{
  "model": "spectrogram enhancement model",
  "gain_aug_db": 6,
  "pixel_unshuffle": 2,
  "attention": false,
  "upsampling": "transposed_conv",
  "muon_scale": "match_rms_adamw",
  "adamw_lr_other_params": 0.0015,
  "max_grad_norm": 1.0,
  "warmup_steps": 1090
}
Rows from block 3 of a small spectrogram enhancement model, named by matrix and row number. Rows with one number belong to one channel. Each number is 50 + 10 x the weight over its row's rms, rounded and kept within 0 to 99. All counts start at 0.
Before each channel's rows are labels from the 100 clips, of 14976, where the channel reaches its highest value: "peak on" is the class under the peak. Only what is clearly more common there than usual is listed. The data: two synthetic voices taking turns or overlapping, over music, noise or silence. In brackets: how many of the 100.
# convs0: first 3x3 conv (model.mid.1.convs.0.weight, 256x256x3x3, each kernel summed), inputs 86-171
# convs1: second 3x3 conv (model.mid.1.convs.1.weight, 256x256x3x3, transposed, each kernel summed), outputs 86-171

peak on: child-like voice (61)
convs0.154:34 47 44 37 43 39 40 39 45 54 57 28 50 39 52 33 50 74 51 50 50 47 30 70 55 53 46 52 56 52 47 56 44 55 46 31 47 49 51 30 41 50 55 60 55 43 53 58 64 69 44 57 48 63 46 56 41 44 48 51 41 53 42 49 46 60 48 39 43 49 51 43 56 58 62 45 75 32 53 53 49 50 51 55 27 54
convs1.154:40 46 39 48 47 73 50 48 50 51 54 54 41 69 43 49 63 33 56 38 48 72 70 33 35 44 56 50 53 57 52 56 57 46 29 49 51 58 39 49 52 69 56 61 44 44 49 43 38 37 54 39 21 44 47 44 38 42 48 48 58 62 54 64 40 48 68 44 48 44 52 51 60 49 42 67 42 43 47 73 59 41 51 44 39 39

peak on: child-like voice (52)
convs0.21:64 45 59 49 41 54 44 38 37 55 50 62 60 66 55 43 36 44 39 52 49 44 50 41 46 49 63 46 37 42 40 38 47 61 44 37 45 40 57 43 41 32 28 43 44 39 49 38 46 26 47 37 45 58 38 71 29 64 45 76 42 56 63 60 50 50 73 59 15 60 52 52 48 59 38 62 56 42 34 34 58 48 61 45 42 40
convs1.21:39 32 52 51 38 56 67 55 57 35 42 50 46 57 50 55 54 23 59 60 45 54 56 71 49 48 32 36 52 45 63 35 53 50 61 50 45 68 36 46 34 82 47 49 46 54 33 63 66 53 56 52 57 48 56 58 49 72 40 35 41 44 36 43 42 47 55 51 56 39 59 57 39 48 55 34 46 62 56 45 57 60 51 48 47 33

peak on: child-like voice (40)
convs0.25:34 62 37 49 56 55 58 57 45 62 38 32 49 45 44 42 58 42 89 49 55 43 53 57 46 62 57 56 39 44 71 56 48 33 43 62 43 60 37 56 37 41 61 65 51 48 58 47 51 54 50 35 58 38 36 44 44 51 50 50 52 35 32 31 44 35 47 64 63 59 45 41 50 58 63 43 45 57 47 41 56 50 45 28 49 64
convs1.25:45 55 56 39 42 43 44 60 50 58 40 37 26 58 49 57 55 33 33 60 48 58 45 35 39 35 55 55 58 49 44 48 55 48 50 37 48 57 40 64 55 78 48 39 61 40 42 57 49 51 30 52 17 46 48 44 48 23 55 31 68 75 54 76 55 52 27 52 44 32 52 39 48 42 38 52 44 47 51 55 45 32 56 71 38 45

peak on: no speech (86)
convs0.222:23 49 56 59 28 48 64 43 47 45 45 52 45 56 58 52 64 51 49 50 49 42 34 45 36 48 36 50 49 46 48 41 44 56 35 51 45 53 46 51 63 42 62 51 53 40 65 65 49 44 48 15 46 59 59 41 44 55 51 53 50 48 34 41 64 61 60 63 57 38 50 39 46 53 18 50 45 46 52 54 57 50 34 46 61 65
convs1.222:62 59 52 41 53 56 49 37 53 50 57 47 46 56 47 35 52 59 53 55 49 46 47 71 53 52 59 37 48 46 44 58 56 47 64 62 67 56 59 53 45 37 49 42 48 69 44 50 27 47 58 56 47 53 56 56 54 50 48 42 45 40 53 40 29 59 24 37 61 55 34 56 42 50 60 66 41 50 60 49 50 59 54 67 46 67

peak on: no speech (64)
convs0.160:50 45 41 51 37 71 53 47 48 61 41 51 39 55 58 46 60 40 56 39 51 57 55 36 64 37 46 62 46 83 56 49 64 46 61 52 47 42 49 50 53 45 42 54 53 51 46 34 39 29 50 42 32 46 45 43 42 44 42 69 50 50 35 38 58 53 52 51 46 54 56 53 59 64 53 43 54 41 28 33 39 51 43 56 47 43
convs1.160:51 53 51 69 69 34 33 48 54 38 56 58 67 54 49 40 56 52 39 43 48 71 55 62 56 47 57 46 73 36 45 39 50 47 54 36 54 45 39 55 52 58 71 46 45 79 27 28 42 53 57 53 53 61 67 45 61 51 54 58 42 60 63 62 50 64 48 60 37 39 49 47 53 53 43 59 51 52 57 58 58 50 57 53 45 44

peak on: child-like voice (57)
convs0.248:36 56 46 35 48 47 48 36 57 53 30 49 49 55 70 42 38 50 47 53 40 40 68 39 69 38 55 37 52 58 41 62 51 46 47 37 47 42 54 64 40 45 64 59 49 45 53 57 53 34 62 51 40 53 59 59 41 57 53 43 59 41 65 40 53 53 42 37 29 40 40 53 33 38 47 54 50 39 51 38 32 51 56 47 54 41
convs1.248:38 51 45 47 43 43 45 48 31 45 41 46 38 43 48 39 54 62 46 51 46 76 54 48 45 60 38 66 43 40 36 46 44 58 52 41 61 54 45 42 52 80 42 56 56 32 41 59 57 30 66 48 61 59 41 62 49 50 39 49 42 56 53 40 41 49 46 44 42 33 41 28 44 42 46 49 31 48 47 55 60 53 43 56 52 53

peak on: child-like voice (37)
convs0.183:53 53 66 34 45 66 45 53 55 57 58 50 45 31 53 45 65 52 59 40 57 50 45 47 46 60 62 45 50 58 48 64 32 44 37 33 42 47 49 39 60 39 33 50 55 49 64 50 58 41 56 56 51 39 47 69 38 61 47 59 54 53 53 68 31 42 42 67 59 60 54 48 45 38 21 55 64 40 45 49 54 28 45 41 57 60
convs1.183:67 40 40 42 56 39 39 59 37 44 58 47 54 52 53 53 50 52 54 34 55 41 72 50 50 72 60 52 52 53 65 53 68 59 55 48 43 46 55 47 26 59 48 57 37 43 52 42 63 52 43 35 44 45 51 42 50 39 66 49 30 50 57 57 50 36 57 51 52 65 55 46 61 40 49 35 49 52 38 37 59 52 58 51 55 56